From a checkpoint of a small image-text matching model: encoder activation gelu, fusion encoder norm layernorm.
Rows from block 3 of the fusion encoder, named by matrix and row number. Rows with one number belong to one attention dimension. Each number is 200 + 40 x the weight over its row's rms, rounded and kept within 0 to 999. All counts start at 0. After the name is the row's rms in percent of the matrix's.
# v: attention value (fusion_encoder.blocks.3.attn.v.weight, 128x128), inputs 0-127
# proj: attention output (fusion_encoder.blocks.3.attn.proj.weight, 128x128, transposed), outputs 0-127
v.31,081,129,190,238,139,155,227,220,200,248,234,176,136,229,297,221,221,181,220,211,185,324,166,218,167,262,149,223,190,240,170,156,204,207,188,170,215,170,170,215,133,195,192,169,143,205,202,219,189,204,238,173,212,119,233,192,177,159,275,204,229,183,259,212,134,230,194,234,198,265,197,233,245,117,252,161,238,252,187,186,231,273,217,213,257,297,179,174,230,158,174,219,201,222,230,198,256,134,215,150,261,209,154,153,146,219,201,242,153,200,215,160,184,175,159,236,157,177,276,236,179,201,192,171,271,235,157,218,185
proj.31,077,272,213,194,241,196,199,246,183,114,173,94,232,183,168,121,212,259,181,171,251,96,293,236,197,217,207,172,180,197,232,259,193,194,156,232,231,213,176,219,231,195,194,275,193,224,216,207,226,208,94,239,193,233,200,177,243,259,220,160,193,225,231,287,238,152,170,212,203,203,171,227,239,247,215,247,209,200,159,220,177,190,184,157,189,193,208,189,120,163,215,223,210,51,213,185,166,225,159,195,222,210,221,166,225,200,163,161,233,140,270,197,168,166,158,190,201,184,194,184,244,181,195,215,251,152,175,117,236
v.32,100,195,191,225,252,225,199,189,216,149,185,142,190,158,129,145,221,188,197,201,165,218,142,226,156,227,160,211,230,112,210,195,296,233,185,144,158,203,228,218,240,181,169,220,187,233,217,209,168,252,241,204,105,258,201,127,130,197,226,146,147,215,277,237,290,200,116,246,212,199,185,171,208,231,231,246,231,245,157,199,251,223,204,209,168,163,176,171,232,163,155,238,228,239,214,177,205,134,188,176,97,147,192,158,240,220,209,203,246,168,239,287,115,177,139,160,221,248,208,229,214,205,197,217,254,166,196,195,248
proj.32,082,138,255,272,117,202,221,150,223,245,163,230,265,162,131,182,230,296,244,219,173,159,259,162,184,285,199,204,167,276,180,211,232,181,200,228,217,188,176,169,174,180,218,216,235,192,163,167,179,256,135,190,190,216,213,247,132,168,161,160,202,190,125,162,207,191,263,173,224,174,189,222,167,132,196,155,203,253,264,144,187,207,238,193,207,196,168,184,195,288,193,130,128,162,205,179,176,158,201,142,290,205,156,230,252,234,208,168,186,170,148,193,258,215,147,205,293,180,203,252,198,155,215,204,208,205,237,248,191
v.33,076,179,219,201,191,125,151,249,185,218,203,194,257,169,140,256,235,146,194,247,189,74,149,227,184,179,188,179,186,219,242,189,171,213,232,249,245,212,211,233,251,223,185,197,204,215,198,238,215,173,170,202,213,250,198,193,211,228,218,168,193,172,143,109,196,190,291,203,97,107,200,239,156,328,235,217,188,206,204,202,195,204,180,214,165,186,214,195,185,230,299,238,232,152,205,190,241,206,167,240,277,164,214,245,215,174,173,214,219,154,215,235,237,167,160,157,175,168,136,213,258,173,290,141,166,172,245,159,190
proj.33,073,167,237,136,269,261,222,185,186,182,182,281,196,207,215,154,121,171,137,221,215,205,126,214,208,167,191,284,210,194,173,222,239,153,210,182,214,147,199,118,216,188,220,195,170,175,182,177,224,189,206,186,168,168,197,226,202,202,226,200,224,176,249,216,156,203,232,89,255,234,166,114,208,103,134,159,262,234,230,177,210,281,209,237,197,252,207,208,252,182,250,185,129,205,242,245,136,227,197,197,191,196,192,129,218,162,221,280,174,259,169,214,160,225,223,199,171,230,287,155,150,140,178,197,203,169,235,137,183
v.34,092,256,215,198,146,193,206,213,210,269,208,279,241,248,218,205,232,162,195,246,197,206,215,128,235,196,250,209,199,258,198,212,135,136,186,252,258,237,190,170,154,238,197,171,188,172,208,143,241,167,97,241,152,169,173,259,258,192,143,217,248,170,136,146,168,205,270,159,230,241,160,180,149,150,189,213,122,177,292,201,163,184,161,276,210,237,242,217,196,248,243,137,127,227,270,228,194,278,187,257,277,237,207,230,178,192,202,184,159,179,179,129,254,196,193,223,164,169,171,211,217,190,187,204,200,229,209,220,190
proj.34,079,284,147,173,234,217,150,166,219,192,227,178,145,166,206,238,150,109,195,202,229,244,158,239,264,128,102,186,269,164,198,241,181,244,220,173,179,240,223,277,256,236,233,155,244,213,198,213,178,188,220,205,245,217,193,179,237,211,232,199,179,199,205,160,160,210,161,259,119,145,230,244,252,250,241,206,186,77,101,181,208,199,191,208,201,211,187,209,154,199,251,246,249,268,216,209,264,219,230,223,94,167,221,248,193,189,199,158,208,199,202,199,211,197,258,150,160,197,192,177,173,256,205,193,127,189,173,219,182
v.35,105,266,199,160,169,205,175,255,195,236,194,245,191,262,176,164,153,167,191,223,193,167,202,166,261,150,269,153,187,276,194,264,126,116,217,277,239,237,172,170,180,234,211,203,223,184,220,149,233,138,135,233,205,182,178,244,262,201,165,194,243,173,152,170,137,233,283,157,211,184,188,205,149,176,191,184,137,164,227,175,165,215,174,255,248,202,229,215,167,270,239,150,155,138,250,221,173,251,216,262,273,264,229,270,171,174,189,176,183,222,167,116,232,221,268,194,174,178,194,174,240,182,239,185,181,260,199,208,163
proj.35,089,283,185,179,258,237,183,157,199,227,186,208,140,210,266,277,105,90,218,205,252,249,95,260,252,154,135,215,227,220,201,204,184,258,240,181,170,202,185,232,247,235,212,145,149,192,202,210,190,179,237,183,208,149,186,197,259,240,233,255,181,183,232,186,130,213,192,186,136,182,224,261,273,245,239,232,200,112,145,191,201,173,207,227,193,234,223,236,161,161,228,234,244,258,192,234,312,221,205,187,135,163,214,222,191,186,196,239,179,233,173,206,206,224,208,185,140,198,133,182,160,232,196,185,167,156,197,187,175
v.36,092,276,219,180,160,182,194,253,160,283,175,260,276,215,173,187,140,169,187,215,183,196,218,175,231,152,265,143,207,273,199,229,111,116,231,272,253,223,191,154,190,237,232,200,206,192,214,153,205,156,131,246,225,195,109,235,256,219,188,205,215,162,187,157,136,228,277,176,194,199,195,206,117,214,236,217,174,178,257,158,198,188,185,249,217,199,250,205,158,264,242,180,189,133,231,212,241,228,196,280,281,283,270,234,140,182,190,189,222,184,181,189,234,202,212,176,156,173,183,179,255,193,216,169,187,244,204,231,164
proj.36,081,289,203,192,204,228,152,148,161,244,185,213,135,219,219,223,182,73,119,208,227,265,139,282,236,157,128,245,248,198,182,172,207,251,247,171,236,207,164,244,274,197,235,151,180,221,205,187,196,211,254,188,228,156,193,171,203,233,262,267,192,178,200,186,161,207,151,192,97,192,226,225,237,219,225,215,212,73,158,163,184,194,214,271,201,254,243,182,196,191,225,211,223,282,192,228,242,231,212,198,178,167,225,244,200,204,206,237,153,267,172,208,196,239,219,177,183,172,187,198,156,277,179,215,185,165,221,146,162
v.37,089,165,216,193,147,195,213,212,210,217,201,247,215,211,302,292,246,225,245,169,252,149,254,208,200,198,210,223,158,289,150,204,142,159,183,198,187,177,189,180,140,171,226,158,181,169,172,180,280,183,158,192,254,193,291,281,272,204,206,235,222,193,145,150,256,173,285,163,143,209,193,216,188,232,181,184,227,166,221,189,180,218,155,167,263,254,204,188,154,216,198,186,168,162,189,210,205,246,196,218,278,223,178,190,141,218,249,185,164,233,113,125,293,268,197,269,197,143,192,212,184,179,207,188,195,243,240,194,149
proj.37,081,202,168,128,272,170,178,192,189,171,316,199,187,204,228,196,202,169,140,188,213,309,127,210,149,194,194,243,268,65,229,165,138,249,176,132,173,273,230,243,216,259,205,205,237,211,210,225,191,189,144,221,211,184,194,114,251,181,236,224,190,220,211,206,214,210,153,300,205,216,207,207,201,225,220,177,183,152,203,243,176,194,171,137,199,203,186,260,185,106,234,259,254,236,233,195,172,223,211,228,132,155,213,189,222,202,184,196,234,201,235,206,167,165,238,198,122,224,249,144,192,227,253,208,171,178,202,178,225
v.38,089,148,265,204,166,160,215,239,166,134,177,191,288,206,264,256,223,218,225,163,166,95,289,216,206,179,202,178,197,244,240,169,197,141,185,190,162,248,180,176,232,167,190,216,199,222,235,166,200,200,248,192,293,225,191,226,211,165,277,208,224,163,165,220,249,163,180,134,210,167,221,109,201,322,231,226,259,150,100,192,202,141,152,166,232,250,214,182,205,176,240,240,236,161,200,225,246,181,192,213,233,223,166,186,167,208,178,246,229,172,172,191,239,169,121,188,194,195,194,191,151,249,268,169,155,157,228,225,185
proj.38,081,159,231,175,194,215,149,191,150,257,268,248,165,189,216,149,194,182,147,172,266,273,132,186,159,298,166,342,167,146,225,153,236,242,199,184,184,238,209,184,262,203,193,176,190,223,208,232,170,233,157,167,199,216,198,160,234,162,195,215,198,189,201,210,157,198,147,164,215,208,214,214,198,66,219,146,220,212,277,170,171,240,265,172,205,188,211,202,227,203,226,136,263,283,173,184,111,248,225,171,233,184,282,160,260,213,210,233,224,225,211,205,185,221,215,176,180,244,270,171,190,189,198,215,194,135,198,198,197
v.39,109,224,203,149,160,188,197,256,169,257,197,271,229,235,223,222,246,201,204,195,213,189,236,171,228,155,252,188,168,280,165,232,97,143,229,272,256,197,189,197,164,237,202,177,197,149,214,159,253,162,141,201,249,177,193,292,286,185,180,213,258,186,142,171,159,207,295,154,214,220,222,192,169,175,157,181,159,144,261,195,192,191,149,188,235,220,247,210,155,209,230,158,147,178,226,218,188,262,213,255,298,277,187,232,173,195,242,195,158,210,205,114,294,220,212,232,194,174,190,163,201,206,196,196,174,263,210,222,156
proj.39,084,213,154,164,260,215,192,118,182,244,223,187,146,194,212,248,153,120,172,190,214,387,177,240,222,118,143,246,202,144,208,212,181,272,209,155,175,204,221,242,226,258,202,178,180,206,190,229,219,168,230,189,214,204,190,158,224,202,223,216,200,208,249,178,138,222,109,232,155,167,214,259,215,250,245,224,211,135,133,221,215,180,180,172,204,222,181,239,169,144,188,247,250,283,213,202,258,243,224,222,134,177,256,174,199,174,204,237,247,238,210,210,182,197,230,160,111,217,224,183,225,257,202,183,167,187,181,182,187
v.40,089,232,254,183,135,186,209,185,239,289,183,226,232,219,235,176,231,153,202,241,216,209,270,140,208,170,248,218,205,227,184,231,113,124,165,247,257,224,184,155,179,230,222,172,201,173,193,158,226,169,129,255,140,162,162,267,271,208,145,210,245,190,130,140,165,226,213,146,214,231,170,224,158,165,191,191,157,199,262,173,165,209,142,271,228,212,224,207,161,262,239,128,159,225,278,243,170,282,185,271,270,249,219,240,197,189,194,221,182,215,179,122,266,204,197,192,180,175,188,234,234,176,195,194,180,223,258,243,189
proj.40,084,296,182,174,242,228,155,148,157,186,203,208,164,188,216,209,177,85,168,201,241,275,118,266,250,129,121,243,275,189,190,197,172,271,221,204,180,209,200,256,294,223,189,186,195,201,214,201,161,168,201,190,199,177,173,157,229,226,256,213,186,173,226,146,89,216,196,189,116,130,217,241,238,215,213,188,193,102,208,193,210,175,202,215,204,215,209,227,192,164,221,251,238,228,205,220,263,207,254,254,120,183,200,271,197,173,167,205,174,200,175,205,176,199,219,138,181,184,138,171,120,239,217,181,168,168,194,177,177
v.41,075,185,171,248,230,167,208,171,209,237,239,130,132,212,125,212,209,220,238,204,228,370,193,218,230,228,268,212,195,221,121,177,233,202,173,179,165,148,162,222,156,165,191,158,220,131,216,204,194,213,188,181,181,215,248,227,148,167,199,270,164,256,228,193,195,193,158,177,178,229,246,248,242,147,224,227,181,244,287,240,289,322,214,185,177,154,146,186,224,226,127,163,222,237,220,178,182,180,215,168,217,251,195,193,162,246,197,199,173,174,236,202,163,167,196,256,237,194,209,228,187,182,127,165,133,223,181,235,217
proj.41,084,248,194,218,200,240,126,222,197,105,224,157,285,239,258,242,175,266,241,210,139,126,213,158,215,151,193,154,268,211,197,192,197,208,176,239,231,232,134,209,194,191,183,190,221,198,196,188,230,244,211,152,263,183,170,177,196,213,251,213,182,209,212,290,226,198,242,292,239,214,191,257,219,338,187,255,222,151,129,193,190,198,158,156,212,223,218,189,146,225,173,236,186,88,220,200,180,183,172,178,163,219,102,245,215,263,198,144,232,186,227,182,181,146,165,222,205,163,180,240,232,212,199,212,215,229,189,169,251
v.42,091,179,167,227,230,223,184,111,227,149,202,129,157,184,153,206,228,209,220,158,205,234,218,232,226,264,167,212,209,135,226,217,270,259,215,143,174,153,191,218,161,138,199,207,193,225,195,197,137,256,257,177,220,253,227,125,128,197,218,180,141,224,256,223,272,187,104,280,186,209,187,206,263,163,221,253,239,186,151,234,273,171,217,158,181,127,152,156,222,140,165,212,249,226,152,162,207,129,185,152,135,168,178,155,176,217,191,181,223,217,225,288,128,223,184,189,222,226,238,193,183,226,179,195,219,153,156,224,236
proj.42,077,120,228,252,171,187,214,283,229,194,207,246,268,198,179,152,269,311,210,206,144,98,218,163,158,275,253,198,139,248,206,203,219,148,196,215,257,202,183,164,126,202,225,211,216,205,194,188,231,238,120,196,194,226,218,214,158,191,197,153,193,219,186,228,253,196,273,208,272,218,172,138,170,155,211,209,211,288,226,175,194,200,211,216,195,192,197,198,156,275,208,145,133,122,190,177,156,228,157,183,303,218,154,152,259,235,207,168,235,151,191,190,206,205,149,219,230,221,220,239,213,146,199,200,214,227,214,260,222
v.43,086,192,275,154,203,156,193,171,210,294,137,231,244,228,248,248,208,205,205,232,197,255,181,205,232,181,223,170,183,149,193,202,181,175,248,224,198,164,101,242,197,237,211,173,189,204,226,171,95,204,234,213,227,147,245,272,205,181,253,234,151,237,223,274,147,207,189,166,248,210,203,128,242,222,194,247,235,207,160,240,226,184,197,169,188,219,136,235,188,197,165,283,290,176,255,176,275,72,198,186,274,262,203,158,221,228,228,204,215,229,250,230,188,199,200,206,143,193,134,141,195,214,178,188,175,206,250,228,186
proj.43,099,238,204,253,171,221,188,205,169,199,114,192,187,210,197,218,159,229,78,167,223,99,161,213,216,200,175,183,216,243,197,127,197,239,214,257,224,218,92,227,208,218,215,206,180,210,176,240,231,254,141,148,185,117,200,236,252,200,263,268,192,223,173,196,134,177,219,217,120,188,220,192,310,221,198,175,195,143,152,166,222,210,231,141,225,199,215,265,216,93,258,194,178,169,177,167,155,167,232,145,266,200,167,184,204,271,209,228,182,199,191,182,240,239,210,155,199,150,231,222,178,278,205,196,175,212,201,199,237